A small class-conditioned image diffusion model, trained from scratch.
Model: 5.63M parameters, 48-pixel images, arch unet, activation gelu, widths [64, 128, 256].
Data: trained on short English words printed on busy colour backdrops, 76.4 epochs.
Rows from block 9, named by matrix and row number. Rows with one number belong to one channel. Each number is 500 + 25 x the weight over its row's rms, rounded and kept within 0 to 999. All counts start at 0. Numbers have three digits each. After the name is the row's rms in percent of the matrix's.
# convs0: first 3x3 conv (model.decb.0.1.convs.0.weight, 128x128x3x3, standardized in use), inputs 30-39, a 3x3 kernel for each
# convs1: second 3x3 conv (model.decb.0.1.convs.1.weight, 128x128x3x3, standardized in use, transposed), outputs 30-39, a 3x3 kernel for each
convs0.36 085:500480500506480485456460476487486503498517504476509511516487505517492518532513522481500514491522513482449458497505506473509471489509498529547554526506530555530559475498513481519519548455501505497475518503513486530502465496506491525526478481502492478512490481447498492502
convs0.37 102:495480482510519483469478486557503473506498526478509471526499516493500503461461488497476518516480490497519506538515523503496529523515500505506500508480514500486523519520494537508547529461523505512504507508502498470495531466486504503536490514504522473435536479487500507460
convs0.38 092:510489515541494536506501485516473516507467473486496488489525491508497516512531505533511498485511536460482495498525491503518558489497478529480500485511507461478532521500494436484494531538497465540515506485491468472477491511507514469487498477493494529467488482524487451504
convs0.39 098:517500512493528505498494505480441491452518476482493477473565582530442551483517519521509505458494503475506510464527489495574515505486516507511489483542494514510507530508510527487514513482487491476487487460457531494494476526518521528504531493521514487498495540517516526460
convs0.40 042:489494537502504493517521500538517529503499520529514512512476515515466497533456489532495470514504477491484477541564543505503490476516501440455436445448442464460452502474511498462536520478519505499470475514504473523507509497531502497519483493531527527484495484466545514495
convs0.41 113:480510514489544473534494480459536498491592502466523466525482534487512526519498504516528501476499505480519530524460497505495477470503535527506531548497517495502527492484510474467463500491546489471481507493507508487519505528490494517510517519482512483497489477483470480492
convs0.42 125:524509529520516472523478487530491570478460411520505483531467494522496492455504506515500466477476518514505509516526491468495493506538537504486518513523533503484512474518502516507520487524470534500537464477486505495501493528516534521497517501511480483492495519497491533463
convs0.43 096:495503471455503486475471480468485489509552484487507450518490537489507480510507524478503513483530523539520481519517523505521510501448497479493498522492515521507530485477466474509522502485497481492519481463519502454530520495502489479536506507523516527482498490513511501505
convs0.44 082:487498503484499505460472474469516483505516552486485517502455468498457497513512514512538517507528491491465516513510500475521531471541485495499501506495505536500510526496493541488479523494475489480482534506497537518492540544513507517512481495516501490494542475475504472502
convs0.45 093:486502501483520496479511487488484520474497480480485500517488493511538497483519516488502489482498548487538495532509508471592499502452490484506547491520524467467505520506513488529491526498518469523497547504536509480514519462529470444495462496502509492498542505531516538482
convs0.46 098:478494504505489463519524481480480457474526486483482455508487495496473516507538468498509512496502523487515515483479527514472461520483517545538518503539520507484510503479484507526512494481512485494513507514478513471521542489486512489513510505547520472470489534476508466518
convs0.47 105:475515468512520565511500548521475482476517494495557514496495492498556503490532524489498472527532452480489512499465480521454483513517506497496485487477422470507481507496523518487485523523480500503508527515454492486483520491500462472520505474523498542486509528485539538498
convs0.48 107:476533465496533521507505527489479521533553531486504559530483511488497505525492511505475484506428486504489497518493499476508498479499510492468516510494504521493516492474514525536486518518521519503491515539489475520501489506501479499480495507492495492508521511489488557485
convs0.49 089:479511480451469484556440488508483519521510504518499528497518491523529471523493547510500525547539497471481533495520503489510481502520489486508516517494500487473498497506508494518518472480530521510512488531481482508511521498492500488499507489502512498519530480508477513485
convs0.50 085:481499489517549555512496502521490512507554553483459512503484523521488504500474476520483495526485503506501499495466470510478492485482517492496487479472475490489493510489521477493490484499515432462489460478477487501491461526456464547457472559488510508501488494501463498523
convs0.51 142:495503498552471537494512472498480493526534529466464489513492506476545523523489479491545523476475563487497558478523482512513447515463498497486511514480487499509502518511521489481441487504523493537475491543500511489508522489511522485503482506505508499483491503442501477516
convs0.52 075:491480485486467470504531512484496526527509497509512531483492487500470542482468496479493472497526491524503474462476485463498492484474502476502511488511504501494478480516465474520470526539468496485470468459452487490507485491479459497466492495489498478493465476514486491504
convs0.53 102:532531486506480483519464502555486498501491497514521463493511513481542507494540478498496505510503483528516504471507503467498499510512538492513516503485503502477530457516501490508538460507524547517501490515507504487523496520493478511487494523508524487479462488506481470483
convs0.54 081:488478525490494497501490542537490499513440469485488501516510503497515466507491482517584451535488506486476484470494479470490481506505477457473517510502548495491510504497487457478561481469482517507508519557530488499497503498503504517496491489489506491459496496472487506530
convs0.55 139:488541513497538518541531491498464504558463490536493489490512500448528536518488510546478495506473516501528517504488500532453516467507514497486507496513494472488529488482498493561497504463492494504506492507490521503495510520500489517494522464485499480482511502502457500484
convs0.56 091:502529508507544488502520533478509487474483489527498472543493473515452476508503485505507481461465509497455492510519521526544518471462478445485488472497523489491534474496481486498499540493441478462483487536512510511500527509499521480464541508457477548489507512485533541514
convs0.57 117:477493481476507507497474509478532504510518472507486516507483496528499515509525471508542466504501516502484507488461498509475482482468516488491505497467440532478552485485517504471516493509472513499494492482543531474460521517503523448486521485462446537460520479499524527497
convs0.58 136:539508459536488514461533525495479492510523472544529546495515513487501501479485498550494502520505513485533504517499514532473522502543488493508487507485516511477499441493515509530467512502519517473487509507513495525473463515511512514481532479463473492469514513495517456515
convs0.59 087:527540541527522500464513480477497459458472453475519509480503497501455460469475473503522547458468501517510491506528517468586515495499472501489490498484480514481479503501495460434529498548537475502476481463496503509477556500519509432518522472516501488542422498519457516504
convs0.60 083:474509489488531492506480492507482507501514479509504516513504470502488481511459473494533535498497547496504510520523480499575536478497474509501505503505508488497499501515508455470529489540477502502519506513514487534540505529494508480505511519482455534529476503548489471510
convs0.61 122:483499483493486543488504511534523487455499494492447482505505518493501467458502508511493494518543520494509487508522493504482511500538470484500507523530510497466491546510476457487502509528490500496486464505490517515489515506489517485501502468511481509482522449517508493494
convs0.62 103:504510488483468522527508486512492496490496498512503495517485507499455487545519465508478488505525454490494486516447511444528527489490518480542499420559558556475506476495489463515524499461460523507515470502509514520511523512521467563461457520466489463476515488503514521475
convs0.63 107:495533501501498509496489533522460468458518508492461514522488486535473478490511492484439485515527531522480512470505489488503454442508507493500520506521516523507514497491510515485506534457516493507523472501494506511501515511509491500539487514509495488504465518511489491485
convs0.64 105:476536472512489517469438450537489483507494485531508487495496526483524546459482511518529526476486554492493512511504506451586445495445441494507494511537497510541493538499544527492469483476481542481482493492489525508469548512558518509478552473474506534526501505503506504491
convs0.65 088:497478475515513504520524496497504496489514540503491491496509523495511531499496532467467486491476490523474477533475524519501525500502496518530517506516506510506508473506508479490485527491509372398322410418393481509472513502506498470511510499504506489492505498473507481460
convs0.66 109:503536498513549534517491523480568491522538460480510509514533503452467501505543493499483479463517525487447511514488498499561526529441517530482478492466489536483515502482474466496517499520481511506528496555503503496505483514501477486496503517513496487480471488490522505481
convs0.67 073:484495492513527486510525505513509500547442512508511526460510508482484508497483498485510519512504517477450489531538493547484475451481528572529499506475495513460485555505527475500501452489478506510508497512522487514484515513520531511506520509465500534464495449503501502525
convs0.68 111:504472511469527515462502533530471544545490497493528516515524488478541492489535508507497517497509488519487477515502457493507505506483545501505501492518524510499529489510568471512485498531503484512498501542482500509499524492499500489493490495534463504457485497475496489503
convs0.69 063:469519479488505465434467442509542517500550502513512487517531534517510517534504507491496514461491522548539542510528446558503484493490498531494491527490495521507515502463476498482509545498503471470521492484510494490543500480484511470473514454448463473479483496462514514476
convs0.70 112:488495519464529495524505507487518496469522492503462506523465507465484534499517500507537546482489507511454536478470475509552468532508506492481510463469480495477472515529521515490505479528504498491511535512500511491498467496493482496502485486519487491482510494523470481473
convs0.71 088:499511500477531466496518504510532534524497486500520505490504484488545456483477484497488522485614503512502505506501470494455497519495490512503504508483499505496506505544499534470539510527513482499507514489488488505514518525530515508529529530524527504514516554520526523520
convs0.72 106:486503500488513527514486506486521497486485496511542467487500509451550505479521519504543499494497521458539486514504502526495513485499487487523510496504463483514499493512465473519521503501491445438455564459540713571644518497496499484539505498513481535492452534515489508508
convs0.73 095:510515510500484533482509538526472430481479477481495514494526483486478522529508522529571510498561517473522484481462508482464522505473505497536523510545503528492498533515525540515491475545499539506539502519506477466474504469510531442494490483557504526475502531484449541532
convs0.74 064:518507523509485505529512530510543548529519557552527517495484467463491464474481472534490505498510536527502495499487467535491472530479486504507511497508508500519512496489517509518501501477492507500480484504464499517492518495482500472458500458449543523520532536503564552515
convs0.75 093:492543508528532568518526527522483497535441481494534510509505507501491509509434507488537506482497483511467444501471476487529484501493464484503488498503480483533489490507497508483487521460520489497504489502478498492509490494495506534491506486490492494516477464496515523496
convs0.76 111:490436495513511522519557537538508491494499517471483473517531466482510479505533471466571483504492464456481485520481457495512520470510514516538531513500527557490415502501498545514524511468515482510503531519467500496482484467500499504546527494509501519490513544498540512473
convs0.77 119:516540495483466522476542528531519458537522499476482504502505509503486518493506492493489500473596495511501510488470505497551495524494508515495509493460512481461494512499502499498488466520531520472506513523518487495487490486505481497503486481499495498511494535460524483481
convs0.78 092:484512502463524482480470492478523473507517474476494486536498511456501500522480529544492529467425441503545480478488485528496504499499514503545516489488498496520513507477475467504466525524480487473488508505485498466487571481531538494475490493520488463524407513538506466487
convs0.79 066:499530514507519530544512482454458491484489456483500455505530500507536492517486463518522495495520528488477516478510446504501519501471515508503515533489516509513521500501530501482490506511506471522498476513517497506452509490501498462468509488506560497448511485491510494505
convs0.80 074:490513545506497472500491482496510490468479534471510512474505516464495499443466474487490495471483472495497516475506480473497508509497495486491487492488484492494497497548500490523485511492483493511495549530491533504473531530514533550527492501498499467496498498507527498505
convs0.81 093:474474512495482494513533510533488495470498498507476508483493529471526556482498460530488507503477447527471465501488463493473487479506460502499503529537513539512507490503534551569488517521514534491516524474523517514502489530502494487505506478491497481503499475527472493496
convs0.82 090:525463532474515486516506493494520502487516514518485533477517493509523511517521501505453461459494502492502484502473496535480498540507502503505483501482484459494501498475464485540578517519531487494493486464497497486492468500539464511492543530520500486459487490507501498541
convs0.83 080:494510487461519483497481458511510516515494493476480535510544496487503529542490494530499495502457502499516495544490533506477503506507501513508528480460514477523504494566510508441541522520507522518465540489470508505450470501494480482519467491499499488484475526535496531480
convs0.84 113:520528508504477505504499506491542492500431560471487518519525510481509479501507502522496500497486461482540509496515491485505506506508508504505537520479503516505509492457514490538571508472517498501510488521491508481491493495486526522496527508503516491499521560532493486493
convs0.85 089:545483522516558496504505470509533483516543532511473551514501486501495508536499476530505489498470520484494538531494486484526530522511465471475525461490491500509524513505464545472488517494516533488512495505505531489481541510495518505480533497468513530468493487536506501492
convs0.86 055:527514509502504483482480507494494499483502475528503490518524572516523539523511502511513472486513487511526464528553507545539499486493493526516497513504501519509501513510503511528528548554502481501519516525516498529546476501503473510489497506475499527509498488500519517498
convs0.87 128:472516488529491503537505536579528500536500488473519450475474514471498477523521484508527541534481527469471503511515499495531534502507494518517507505514513514480553531519483525509465496537500510506513518504511509483480484528505502499482513527481475487569474499511483516479
convs0.88 088:520484513510479476509490519484530528526492499497502491482539503492494564533452475502505493487480465554494503519475527497473487503501514534506481527486479501512505454510480489492495524505500487476477519551509587528504508509515495519514510526472586463408508489470559495514
convs0.89 094:492523500501495499525499511508484485516487540506482539477514509498505484498505499482512515461482480511446516473478480507552457494467480508497496491487494506487492500526510478468478537524483503520488468500480474432463499492520492497537488502506521514491455479516476505483
convs0.90 131:510487490485531477511484490460524467476473480472540520492549504478458534515507482491488542502508447517461494464478467490483492496527488501503460544518439539491512496507483487515518494490520507506514501477537488513474490511467497508510482478518481485463500484568507503485
convs0.91 086:509489474506449469538533518503517493511474503517474522484455518511483487526510513487512556485479489520467481535516529503489500488537522514515544530509517519514502508511486531459501536512488576507535517502539467520476551542537520501496493493493503508499542472490536502479
convs0.92 085:492507472491503503515510523526526531523541539500483471512498509511518502513503476533494515533489535480486462524472542514468530503483472480482498501480493482491488538518584525504562494498473456447443457468472507500486498505522509499485505507506495483487491496495513507496
convs0.93 051:487520512507520519512506502544514487505498501424450491512498478490490489482498477548521499540508509509488505532508529521504508548507483531524520526519519514517521550505496503474492471477505543528539530527510490492471504518485505512496507500509508500507493485495485471474
convs0.94 105:510473489491478512509550498497503494534493482497510509458515539488545527506480479503504551510476500533468474515522500518482529501538537503515440495489521514483500478495477480527504512492491493532479487494526492534474484519496511544513523498507466491512475484517534526485
convs0.95 150:509514515501507507478522525526526536495481569473455455480500506478508458517517475498501493497505500521484500513469530441512505528525450508486511494503497497505516492526499564538519519413475544515510459512521535495447500486484511500488514532490512473480547523497546463483
convs0.96 095:504524487477466479477455462521456491500524469498493484493496503486532493502471489474520518459488482501510510495449475493458505486486506487463477503493491489498495511513485498502510498494515459496488496504479486496530574480530524516517523510508505542502473477502453493525
convs0.97 092:532504466474495494500508500509511521489526525476486531510459504492471503521522515531557523498516509494512484478458455480494479508495512499519524472503504494464492485497508499474541470485511505528532491479501493507503504463489442442479490521486473481490539519478500513476
convs0.98 098:539513501539484476526469490503511506510488509512515522483516520486493517496510483521511514517482507499463487493495498527441522531477512508513509516487541530525513464541502484449536541444494496466480486481466498465471496477499502496489508514517483514484520467520494493543
convs0.99 093:504492521495474514496481515465490485486496521512510503499485514502499505516507540510513508471511552502519499506489515477478509488535518492471490471494517495513490529484486490522493495499487497500484501501487529520493503491514495445498531439531505506472543501498526497492
convs0.100 090:521518488545532504506495498492527481536544506471501537479550509527494512527461528496499522497495494473485527485523505492480550512513512508513482529469486508492508493499492517490481495472515443493436468525495513582540515490497502498518516441529547487460530502479532514496
convs0.101 101:494509506465489484482468477500493504492530490495493494499502507536531499514535513508501513487603522482482521496506492481585486491497511494503491509497473497493479512503522484386519494499515475506487508478489511508496557537502541501490545524499499520478482439515489474477
convs0.102 086:493485523491480520526479493542549525515531521460519482501510480501480473521467482472489437532519503478475493503505505466480508505506511502505483495522484489501512501515474497452461475499479479471537547483485499511505492522504494493486503485511498492513494455503498525492
convs0.103 103:494499490480513470532491514518492521427508482485461511515495494456529520492457506491548538491516484455454497518476499451485549460524511480486515509525475535551512511493486484510484484522513507513527496458488565481531515503473499524519516510515490467488495513514484548521
convs0.104 108:447498488456487492482487500500490488514522520497463462472519530536492484513509506479474514526485525477513466477489510526492504475514539446463488474512451489474487512473486500495509505525493492507514495480455535484488493530482513479502505519530509484480511513438520498502
convs0.105 081:493499499500470512497515498503487505504501475508490482509500477522605513511506483494517502525492495529494467506495498488468483481511513481506515506507509499515508507519488471530511481532488502497525512445481494511488494488476501498499496484511494512524540520549493531538
convs0.106 091:496511495481535519548508491494491529486514509481504497507494510510571510526554465507493505502495463497488526522433481502472488466503512506485516517476503500496496489510496465483514517514501496502548477480511459474479520472498509457480494471523500469488476534541529524495
convs0.107 111:513478489493536493486518449467512527496472495503527457486516491482454536516457511492507521499438488506552482505499487500544510502555504521485525489450473534549504487510502539500516508486492488504516494487496491505489512500510513497495506468481510510493512539490518474513
convs1.36 078:493463506502468504528488534496478517497469497536517507511528504474511475506504509505483471463481464513454472517516513504501523520482508496508517489525486498514485515500507513519543535514515502494505514518474520497496443456473530551472487483512484477462491520479476488481
convs1.37 100:479497523484477523492542510514496502482482472510481478518520494533530459516484474503507530476493487509479507522509469500486470498505491477467516503514525501472551475506539498507583488487452530511505495498515494453465517471509474519509496501468518480481480486478527541506
convs1.38 087:507490512522464468543495492494527491490548465503489516484491493455558507507476481505492449494473493511472456517494524476520518484464503489511487500495521470497474513503515517572558537512489484475492479507517499499511492497482506523474525495538496533493509465475478483476
convs1.39 114:488479504521539469499463519508502529494472486468492500503491529480589433501460482503497534528540494497482516488479511508540479494469486504507495492489511473514499502498499508531488481502494514487523497498515523491515494493494503551503508511496486486487525496503515486499
convs1.40 068:497487468492509476524505480501505527495510540481488537507493521501502524519516526469452505508432479523501449521507508508510525499504515500508514486526519505533537499497489488488507503483495517473457523496456477500492457436430480470441473479437490469505488473503492485516
convs1.41 119:485499542505446478512484479508509492531483494524520504435509486461499470483449475479466522517530525478449511516531504533519529501510518476494464495496479490469492516506467504483476490494498514481495503502499467473477511527495463514490481515501502475512487475489521505484
convs1.42 117:498445474543549531467487464486516530484528519482494484519535508530496470480484513495503496506492492530496523501524519486485474494514486506525530473485504476516434495503476485505482502499519527525471511487460496480524489509505502471534508463509514500513498527504500462499
convs1.43 095:518522530518495496492476490506526532496523492505495516498506504517586528459538501492484499476487479495480525501522508524556482488525495496468471487501514522484480485482477494512491494550522484504481485474481524477514493511515505481497478497509529524494507500500495467497
convs1.44 084:520537488487486536514513504490518486461469487471478532485480492502519531492483522546474484467525513490426480555522499502507498536469463483500484539496470522480468530501471473490482524517470516515463496498485540452461469509521483524485482493465509464487496519500519466488
convs1.45 094:486572523488474543523536532507470498448483491495492528508497500499551531505515483507448548436542501512422477478508489483461507517486479502489496523505460502531511490474535486513514483490440502463508483474525529471499500485464466544479479465486489494506506508492500478499
convs1.46 095:482484518533491510499510514501466490518509516486478517557438475498532487500535492452515516425462474523485498487535518519581544497513501538526488503532474470532510470471508487525480479526517503478515532483526496551504505460499507471471482473482485517505475477495557510502
convs1.47 090:517531510527533504517510538538478514475476482502503537514495487496558498464501511496522502518465470473463540467451517492532472527519494506524477509499504520514490500541516522510535467478470516506493530475502487485473499537511491544524466525472490506490495457436507467477
convs1.48 110:512550543505570583514445488477498496483493481483503481528497564543558492522485458471507473496522460479521532474538502478480519482480503492513509459480492480491527451479478494469499476459525478497467486458482472506469516513548491476524493507513481509513492495527518538490
convs1.49 119:504485449496456486472517524486528516493512528502476495519454493505530488519520539495511523502465484511547516506528510531467505518506507482521549457581550503452451519526486493528501485501525522531554540459479512540535513471551530462494512524496496567557469607501507492510
convs1.50 096:533514528458472483480517494492496481466509504498493510534504473485515479486505513518480431504539497483535546497511469526529507511498496476503561508450470530545528528530480457468473457488488477511514527486522498497475506508550524508527499517535476453505551540509490539535
convs1.51 129:494516508544471497511445515486495540503450514517515515488447498459465474496448499476470500501451507430498523482483512508498494482481495465466534492470512545462494524499493487486494508488500540479517498577484473458506537529474525510512555470526489481497518536498500507504
convs1.52 083:513490492480553506474496489496504504510502471497518502500503531468519505486530495520476521471532513499491502498500504544554541540535515484511506527492496528521444520481501491505523472500493513455486492521546468518505510493500521495498515482475471508524458516531485524504
convs1.53 105:488535551470506507438486524514493508517521487504507473500510478490471513494492524498498576489498506492507417485485481508478488528489441493484508455501512486500482515499538498521516490500490518532518495506508492488486513490510475507474483498492495514536479484508486497464
convs1.54 084:447534502534505459477511530491524534542521513543503509489521471492504540538504520498491475489486454500436548483485503486486534468512578528498468502473475466521497490517502509474506499513482479497495522497510517502498520488477476467483507490487493526515508463489518492512
convs1.55 131:484495455468523451496515493506451501529479502491501525511499448478510436482511458525442493532422474503500472499539496487507483496518535476461443469473442522490470491509539506532495497467520500482490489468508515479518514485543502538516488492543484493472482485501506526497
convs1.56 074:520532552534517538509508524498494490522485495523504513491503497490526520435495514513532514514521533472514526513513477520490476489476479474517503507533505497515511492494484527499484528496509499517540509530550476480503527513428488502451441484452488514477510530485510512497
convs1.57 087:469493507517505498518536500582477499493527533480502514543445472501441521485511533493461459456600558569450520479495508480521503517513484493551463480420500527502510513516467477486482529455514493511477486550527538517506506503494517530481510492541505478487495495469491490463
convs1.58 137:515450488497502491490519511479432520541515443498480493481487488524524488508503518576508518477498538454475521550508514514470450496540512472517513494504491540497472495486491479497463482486494541525485512504513463504555478503517484554485502480476482517494454520535551500487
convs1.59 093:489480499515503473467421440482466497512535454473488498472500504495480517481477443506529542539563516517492503492468468495492481505488487509514534529454500495505498487442484486526514490479495512499478474473513521505497521514508496508496507525484460513535455555537447489492
convs1.60 084:508547484525531502466485472457468472478487473530511504463493487457471487486478507523522533505561518500479496510480485475505485473519500520578490513483483521491544497453507493507493490473476511504511535509520466480493507464457503513480486487468509540527517477526489466492
convs1.61 123:485569499456452503524516537518436505533530527490509511472525510516476508515536513572517519507498552478444484493556504478515523531502508478494500538516538517516513518477512496508560509476497543521517486479518491472513511482481476522539513507520484488525438460483521548529
convs1.62 079:508447493516503498524467470480517497480489494457532507539523478512503492512504469459523490500518467502485481484473552492510528483503483513469521479539463494467529509502477497526498496476462539492477464517550482493496494560509488478534519534530511482528472515547526501505
convs1.63 112:538504477513466495482515453527481487500502528524508506520513525526505532465517494466514503438494526530518552520493484548482487518509459513504480552541512537516463521474451518519489558484504505479502503483509526523542472483506458525505495482533486503503490481481515522519
convs1.64 107:532530522494523532456470498525489497515508497460514508473488519483609505445516509487500503488511474494463528532522508557521494482517484491504537508525534490462493510487523500527506466505497537514510479529506508500500495519503558510501469498507491528529523480534485522486
convs1.65 094:526470510498481469504514472496505490505489507457442496488503475461450486481420488496483513507497531480453534504496496496505508473535491473463528479503481529578420493492511496499483464492515509486495482456474494475481500497488523572522560523548510500497500493479524478499
convs1.66 102:512485491495470530526495513515490519531534497580518498515505507502530467503509430504496481453472437473538476510508515524504480523494487526530486512551461507499453493473505513484520481494520503535478552531503497508468525478493501557499492534492463492499507468477513494493
convs1.67 066:493468462508480524473564466521517509488485487474476461491552492491502534484533535487489530430528485506488486498487476495488495521485470458548517476517512453451487514516469484455465486493475508495480500522516505477513505479475516480517496547532483493458480506474496455505
convs1.68 111:519490531569467499486532491506511498480465493474507475482526436535434491510461493525522503504556491499493504526489528485511503513501489516489452502454493472489534491480498514513499501525503506482530486509474474476515465557511508499510557519496489483515503515478519525499
convs1.69 075:529518475518427465479430480538475442525481492485474501522523524498551514478518545503533514454488513465462539504510505546470472519508523467484547525491533512561504538526497522503500464519470548521506490487507480504490517523494505525475495526506479520529511491479489489513
convs1.70 124:496477512552485490481462492516497530532471510516524528524517477481521494524513494483513526491491528494471509471455483528550519508555508487533518443469498473479489487528555552519510499450473486495520514534505498443499537514501488495507510539543472466488474458470491485493
convs1.71 122:479485499490556497504491500499481488486497503506488490495497488503461500495511507512493484493566468524520485513508499487495498503499482527527511522604490517538505503495499489556488499495488492502478519524488494513487479473494490515505472510502488488485506578472505498494
convs1.72 098:518508546482478558488492510518494500492496502507511526499527455479514483506512494528557472493527535545513507475499480478486467479526502492495513487477475524485483497512482475520506513516506502517462506506479457490457489499476471495460539511472557481525523530542478515500
convs1.73 082:503461502523532490513508479501461498506482498495526473477515515514537535497505535463510555504453524515458562506514530472542494481495479490513496474508508503511523476465549485498491501502513508562504487502518519515499512497452504512469501519494501535559535463512511446480
convs1.74 064:485498479499487510466470480503508477464460471469444448543565565532546547498503535468504481465491505499476468540502515535533521530519537488487489493500516494519496535524536531524555521524527515539530479513506484477463538525503522505504516514487498523499519560537514522522
convs1.75 106:515406498476516524487497503537525488501508521513509508471521524460459508498518512522517533525525497517521517503478499505525505525500493505525510487442498490475504522510480522499481505505481490532460483489491476490485515438497521481520477500483487549458517573469503494490
convs1.76 080:480477454466553492511473510530479509502493506479462455491523489528532486499464530497498508531537516508499525501473515501490579505520500509489477504560507522513527497513499494508455494548511524517493522505464527529530505508479482484514465541524496511498495489498542496510
convs1.77 122:495501496491509513509480504474549534498479465512504458513531505502455511487528507473536529460529494505496479475499517482519497502493494561539503511514508474507511496468524532515533500529499478493504518502527481496479510491516481504493500525508515517476510515483498463459
convs1.78 094:523503515506475504518499523511517540496477489502498513505538509492558532465504502467465501496587529519495491498489487486526467520503465492494477507495507503505523506500508521526510498465467467456511480523487564485509529499498538525538493462497499498500472482561453509509
convs1.79 081:551502464491509542481500530583494458521493510489469504533538470525502516537500510491522519480515509511488469516443524536477513524515495512509544540514510519502461533517490500526547476518513534493478527529528468491498446515482471545511488503454442543533524495508573516507
convs1.80 088:528534510502462473482501560519500522519521539510517507512521475477494467497501478514486506511536523492534515500486502504521537500496498486512494503511488503509498509485484499519526483470460505494470456497484467475499510505462514460463490462443477478489479512537481527517
convs1.81 092:466485509511519537505454492481491450481472485512544494481531482474464500474496491473500498481540466507503527534527520520516536502502520484518461433411476488484487506477482487503498463497448485478509519501483480506473533511527453544486475488481527502512474459513509484503
convs1.82 079:425452472430413466471553541523489474513500516523501518536559537563569546553514533534506441563543498435479495541512521526485540499515510512518530534488515528526499490518490527514476492528496501494483510511482508495519471497513541496468497501509473485504484510447480465488
convs1.83 087:510492486457403484476487522527492486479462530497500505523468505482559535533499495533472474497528504512493484492484513503483520505494508510513513574497542498487486518497515483554501520474503485499489553476493538531485465537520479483487524504512514520509499495517484485506
convs1.84 117:464486473515531486516495516472495493499499495508505464520505526504467505516516502486523511464528484507492435510475505507529518506494501514493514514540577496503518475500505483501532521486484506506504493479560494510505502512493467521480516537512485511521483411480497507481
convs1.85 074:490533517535464491510505526494487487499492520532498525529537524522574550505505523469473463476528450487486463540538526535519529515517566498475526521492530515498476500520483490542528505523502461486500464462467516505487491516513489529535485502461517474539524492479496456530
convs1.86 079:522520533492488476481505547499518526537535516504493507492467473499509506492487485479490508489463462545462492479495514484530526492492477503497488498475470494498505471485499483479484477475459491475491511520532536487527493490485483478523475485460482466451474458463478486473
convs1.87 136:534503481482454410489554421497473503497468518515511518497519506522492475490476447482439463452529539474536511504490494517494481520502480504528499516528551463493506518485491473500466495528497506472468467503517492480515485499500523497540488516489504484522496512484517491494
convs1.88 096:507481501495495466500496491530510463505489509478493509508514494484495465501469482496521473506508525544470498456499494500529524520541490489494545521540473526499501526489469504491521451517531476411485505496459519489481500465491526498512486488532506483461531530485525518461
convs1.89 101:529483456419501507436505555509510525507479492490522488457505532509430495487527532519473520449471509476545516504528510504485495499507513464498489530505459483513471476516459494495504504517516544550526496547552504475536495485527498457499499476525509522516462496513518502488
convs1.90 116:519512483490475498464523508481489510489488466438493508482516508450513491443473527504493478580507465516490499494510492528506497496533520498485524460544489490495491512511482486491482481519513506523487469512502455493500491510498528486487523452487500536494443522495543532477
convs1.91 083:472436503499521472520521494506462484516525495483522524477514486484476464484491507535529478492484522484522507532496497507438455495494462514520486487530544494505540471487496544481459495492492486489452469502471493434503482480482525479462476502476535532487514519494535483490
convs1.92 094:572545519458472463465505489508503490504486492513482467493483475509493506518515514494477452537537501517503552470484496551525542532512517484507488515509505557513483526512465522518494491496503538515498466540475484516471513519510491463485472472496517518515468496493454518498
convs1.93 071:523482497467452468454477473529505508538532508540504510520500472498523505500551502492495497497525432471504480496492501505507524502510510498507542502512496540498495488508496549536478527521507515515500483489509515491462505467495511491501476488537499527527525551497517513471
convs1.94 081:504486462483506491510505478532533504438468449533506496502496509484473503500500491474479497499465480513424534489455499488484507510496558502476517488491528481502507442509480548527562505531541494487501514518556511529499498479441504492495462486507552483499490505513493483527
convs1.95 153:528497470431467536514508472486497516479489533471458483499499519472523514495476472528514483575551496489504553467481509497502467502504516466514552538515469516527502508517523505526485503471499521493483503551467501508524533455484521476523503510526503478520463500513499528488
convs1.96 066:473536490504510553494517510505521493553480496565489498513532504569518525500467532561504513510497472445522523519474495511485466533503483497508502517512517461521513505521497506504554495449460503519519487470550527504551492492466513507501522515515477489517488491448452478482
convs1.97 076:468507480461497500520528557531511502507509490510513496510472502532506537508482510482493504487493512522538516490506515515515500499483482494484457488451486496454502488487487467497526491500505500502483512514520533488510514531504507535519504554503495488512522485505497458481
convs1.98 084:508535494510537485552544528471522512456491480525504517506495518509442465494523483496523505543413532487502537471510502491479448511522523485480509472516519481445527450499508482454501483472515531526508491502477521499524539534495578558473490483479465486463516468473493504511
convs1.99 088:542545538478384466537560514497500497495516486499470496482513536507553490499490494518477501513576493485485508507518519503451505517510508522508520495481484529522431512514507494528498500472519508529476524507495504520531512503457507519486539484444509491516507464512501526522
convs1.100 092:494488489525440511537493509532514499515507485508513476499499469532519485501485485507504473529487504538457496511500561516505546516469528482511500502490505515489522477484538489463534486507470496488510513505485478483548466490514463496485469495477484529506508502509520497482
convs1.101 133:491485509481626492498489488499504496519404502500504514513484501513450478493496503485496485489541503493506495490515520506521489493482489511516508515349516506522492490491484476488480485491496496497484490447467476482481494504478496511512492509473483483485488528487477481485
convs1.102 090:505516487507475483549525495528544508483522508521533482481394524484446518501486555544542518532516534507507534507484491494491502515474487510494482510493477504547463500524503509506490511483485506518519486541505533517512492516522536467522507512523488512452512516507487463510
convs1.103 099:507504455528500493534487495492529510515526524475504506536513485484476497517461518495490499492488461525465572491507512484489542502557515488479490494478544489473523493510488485502501512506476522504495511453544495521486519529491493515486531496510482482508516449536506541507
convs1.104 097:463507490514496525511487548526480496471485501506529497476484468465537484471495520514498486500501482585475515475459519508507484487489498520492533500502530513507456477491483523513509526510492490506503555494516499485511497448490500545514540505533499516464541465480534470504
convs1.105 108:476477460515494522470504509525554495507504542494498521515518516509405473525499511503509492508511534509495515489489494479400501507504501480468514468553458465445514486493492473576489512493463520519521507471528502462460507479514510494470506497523496497483496504489486519501
convs1.106 092:531508477526417545492485493495494516513479506514496498520490474509490507508542498501464508485494448449494510498491500501446527504569529482502499505506478509499509461501513519509547485488513520497468498459514476497503485468481490475518514508485476473518444475515494516487
convs1.107 112:515529535500542457516517512521433505507456542489517528479539514499528510517529492527514478488567479479499515517431477516459481494463508473508511536440497527512512477559478467536478497510496510504508487551482507476513505516496499496525498488492522534512486453464505534490